Weights of a small CTC audio transcriber.
Model: 5.13M parameters, mfcc input, arch ecapa_tdnn, norm batchnorm.
Training: soap at rate 0.0015, 6400 steps, batches of 128.
Rows from block 3, named by matrix and row number. Each number is 200 + 40 x the weight over its row's rms, rounded and kept within 0 to 999. All counts start at 0. After the name is the row's rms in percent of the matrix's.
# c10: first pointwise conv (model.blocks.3.c1.0.weight, 384x384x1), inputs 64-127
c10.144,112,233,238,205,263,203,177,215,194,211,164,182,203,233,122,199,227,263,216,243,286,214,237,250,207,124,171,188,215,228,219,163,205,223,249,191,222,164,175,236,118,225,278,180,226,195,261,159,173,259,196,189,207,188,167,172,240,152,188,219,172,177,195,180,188
c10.145,112,174,235,174,230,213,234,194,128,222,254,183,286,306,222,221,201,197,152,175,150,191,176,233,120,276,230,158,181,146,231,187,183,207,105,203,177,257,235,209,197,178,207,172,173,212,214,212,187,193,183,137,177,224,188,151,213,212,153,243,230,185,209,291,220
c10.146,120,166,162,154,220,193,182,265,216,252,195,249,152,245,206,202,177,204,225,275,209,144,192,205,169,169,192,241,193,160,252,279,214,213,273,318,227,261,226,209,196,151,182,249,223,248,200,175,221,260,294,218,177,209,237,169,184,106,163,182,185,198,177,244,240
c10.147,125,142,246,160,171,170,130,196,268,189,198,190,227,276,238,144,204,132,200,191,166,207,232,175,170,170,252,266,219,164,245,124,262,241,222,196,190,128,183,208,160,199,119,229,235,159,185,143,194,223,251,209,173,217,151,218,215,104,227,232,147,198,243,213,173
c10.148,117,210,227,223,190,177,182,231,224,171,198,143,239,172,181,208,155,138,258,168,201,172,197,166,178,141,216,231,125,174,290,137,135,211,185,213,227,143,168,257,179,143,120,159,239,191,148,195,105,192,197,159,203,265,243,209,241,108,230,206,216,135,219,167,169
c10.149,121,159,174,174,190,233,153,291,138,254,173,238,226,171,189,156,155,264,232,230,249,181,157,218,178,189,207,273,192,182,173,208,181,120,228,257,111,160,170,202,217,186,315,220,227,161,166,204,219,142,240,205,209,149,162,190,186,260,142,198,192,209,190,165,183
c10.150,111,168,211,260,159,221,269,160,160,158,174,188,140,210,189,165,201,166,265,195,188,253,175,274,186,198,244,242,276,153,155,200,180,140,269,214,247,208,136,186,260,223,246,245,243,167,143,189,156,216,267,262,227,193,202,231,180,174,158,279,154,263,187,134,197
c10.151,112,128,183,235,216,193,179,169,148,288,177,100,188,220,196,233,240,183,168,235,178,152,169,251,224,172,265,238,200,222,167,169,202,151,166,162,189,174,216,178,267,249,193,156,262,169,140,195,214,233,259,233,258,239,186,297,157,287,118,199,221,215,160,194,107
c10.152,111,218,203,109,244,202,211,227,206,147,222,162,209,212,216,230,193,137,239,198,146,172,220,182,223,204,239,239,141,166,174,186,167,204,245,228,256,198,294,227,168,215,262,163,150,94,184,240,192,266,181,245,204,178,216,99,151,209,225,176,189,198,305,187,234
c10.153,112,228,148,121,225,250,139,153,200,211,232,246,220,219,200,181,155,192,209,197,256,205,185,141,154,187,246,276,134,228,208,170,183,198,127,237,129,207,223,184,274,192,153,174,191,244,191,231,182,127,180,228,178,193,221,176,171,266,191,221,186,225,199,212,214
c10.154,116,211,191,177,239,289,217,206,282,127,169,174,205,232,222,259,195,239,188,274,223,220,165,108,147,177,175,221,234,142,252,183,233,249,178,245,187,179,158,97,251,132,217,188,216,190,219,213,213,158,252,235,152,257,188,198,254,211,279,292,231,183,182,190,166
c10.155,118,181,161,167,209,207,205,186,194,173,157,207,134,172,261,191,179,209,174,179,219,183,149,228,167,225,212,271,189,168,240,201,210,190,270,182,192,139,143,211,234,224,179,148,155,177,213,114,178,156,261,132,181,187,227,204,223,209,177,234,225,207,213,190,205
c10.156,112,161,228,171,226,226,125,180,209,214,197,252,157,187,114,222,193,158,196,167,230,208,125,147,271,211,215,144,174,231,234,152,161,172,113,203,235,204,237,283,99,215,212,227,268,252,159,193,166,267,142,143,169,175,147,170,210,213,185,173,127,195,168,245,154
c10.157,129,221,182,232,216,256,234,210,177,253,158,240,221,236,176,234,180,168,187,176,246,171,178,164,187,187,245,207,181,233,241,128,155,187,200,237,238,243,88,151,165,207,255,259,200,224,189,169,209,188,199,124,184,191,201,233,175,204,135,205,295,195,171,249,233
c10.158,107,197,159,188,176,193,209,174,139,237,218,156,173,318,155,248,218,201,254,237,194,218,178,212,198,209,217,175,224,271,205,203,231,267,189,201,152,153,234,205,245,197,246,203,191,164,220,245,190,249,219,234,227,261,153,224,217,309,277,125,199,198,156,187,160
c10.159,113,174,224,237,144,163,249,133,205,127,226,217,224,159,134,228,213,208,224,234,169,170,183,217,153,153,237,200,163,133,232,225,195,198,187,200,221,212,240,165,214,256,132,182,171,259,116,263,131,171,245,273,191,212,211,196,179,178,197,207,250,210,187,248,130
c10.160,110,205,204,198,156,99,184,201,191,168,160,166,210,180,165,189,232,193,226,221,151,171,231,214,157,174,148,172,192,133,159,175,217,156,240,216,224,163,191,188,289,222,223,181,212,230,174,224,271,228,182,109,240,222,239,145,181,217,196,293,156,179,170,215,153
c10.161,110,216,209,201,163,193,253,156,275,143,233,198,209,176,185,180,201,180,141,212,125,150,319,195,254,97,200,187,264,195,135,189,215,199,299,217,206,194,166,241,216,197,161,192,190,191,144,159,245,199,261,224,258,247,248,253,144,143,252,216,182,190,202,186,159
c10.162,122,164,197,181,258,246,241,137,219,206,218,195,217,166,169,255,302,216,167,219,164,201,236,270,232,180,200,161,189,216,206,184,197,252,209,250,181,218,239,173,167,200,136,164,286,169,189,225,199,208,181,120,142,221,212,156,166,180,183,262,244,148,213,196,205
c10.163,109,177,204,230,246,177,218,227,165,176,196,218,153,212,192,104,176,194,234,207,156,196,250,178,190,184,168,272,244,162,251,281,203,223,139,186,261,194,176,193,223,219,29,160,195,155,249,209,113,202,182,245,171,197,256,152,143,209,281,196,188,267,158,218,197
c10.164,110,216,183,208,212,215,176,236,193,131,143,121,201,167,153,182,165,175,118,139,202,181,245,165,192,211,204,243,154,165,156,190,85,267,187,205,179,178,211,224,158,152,223,234,218,199,169,173,163,170,186,80,207,180,137,172,222,98,239,156,230,173,207,185,181
c10.165,116,141,228,215,197,182,201,195,147,133,231,245,172,206,163,222,167,148,184,231,170,223,145,203,219,196,219,202,199,160,214,124,234,221,167,210,202,167,232,233,191,155,161,221,124,204,156,183,113,270,239,199,213,91,231,160,191,167,145,210,146,176,226,164,258
c10.166,113,229,179,186,204,219,197,228,168,198,253,185,222,175,269,184,194,209,169,167,204,243,159,181,161,209,137,236,180,185,192,213,186,220,157,156,182,143,216,218,183,143,245,123,237,162,216,205,191,235,162,242,187,227,190,210,158,235,221,165,217,274,252,187,105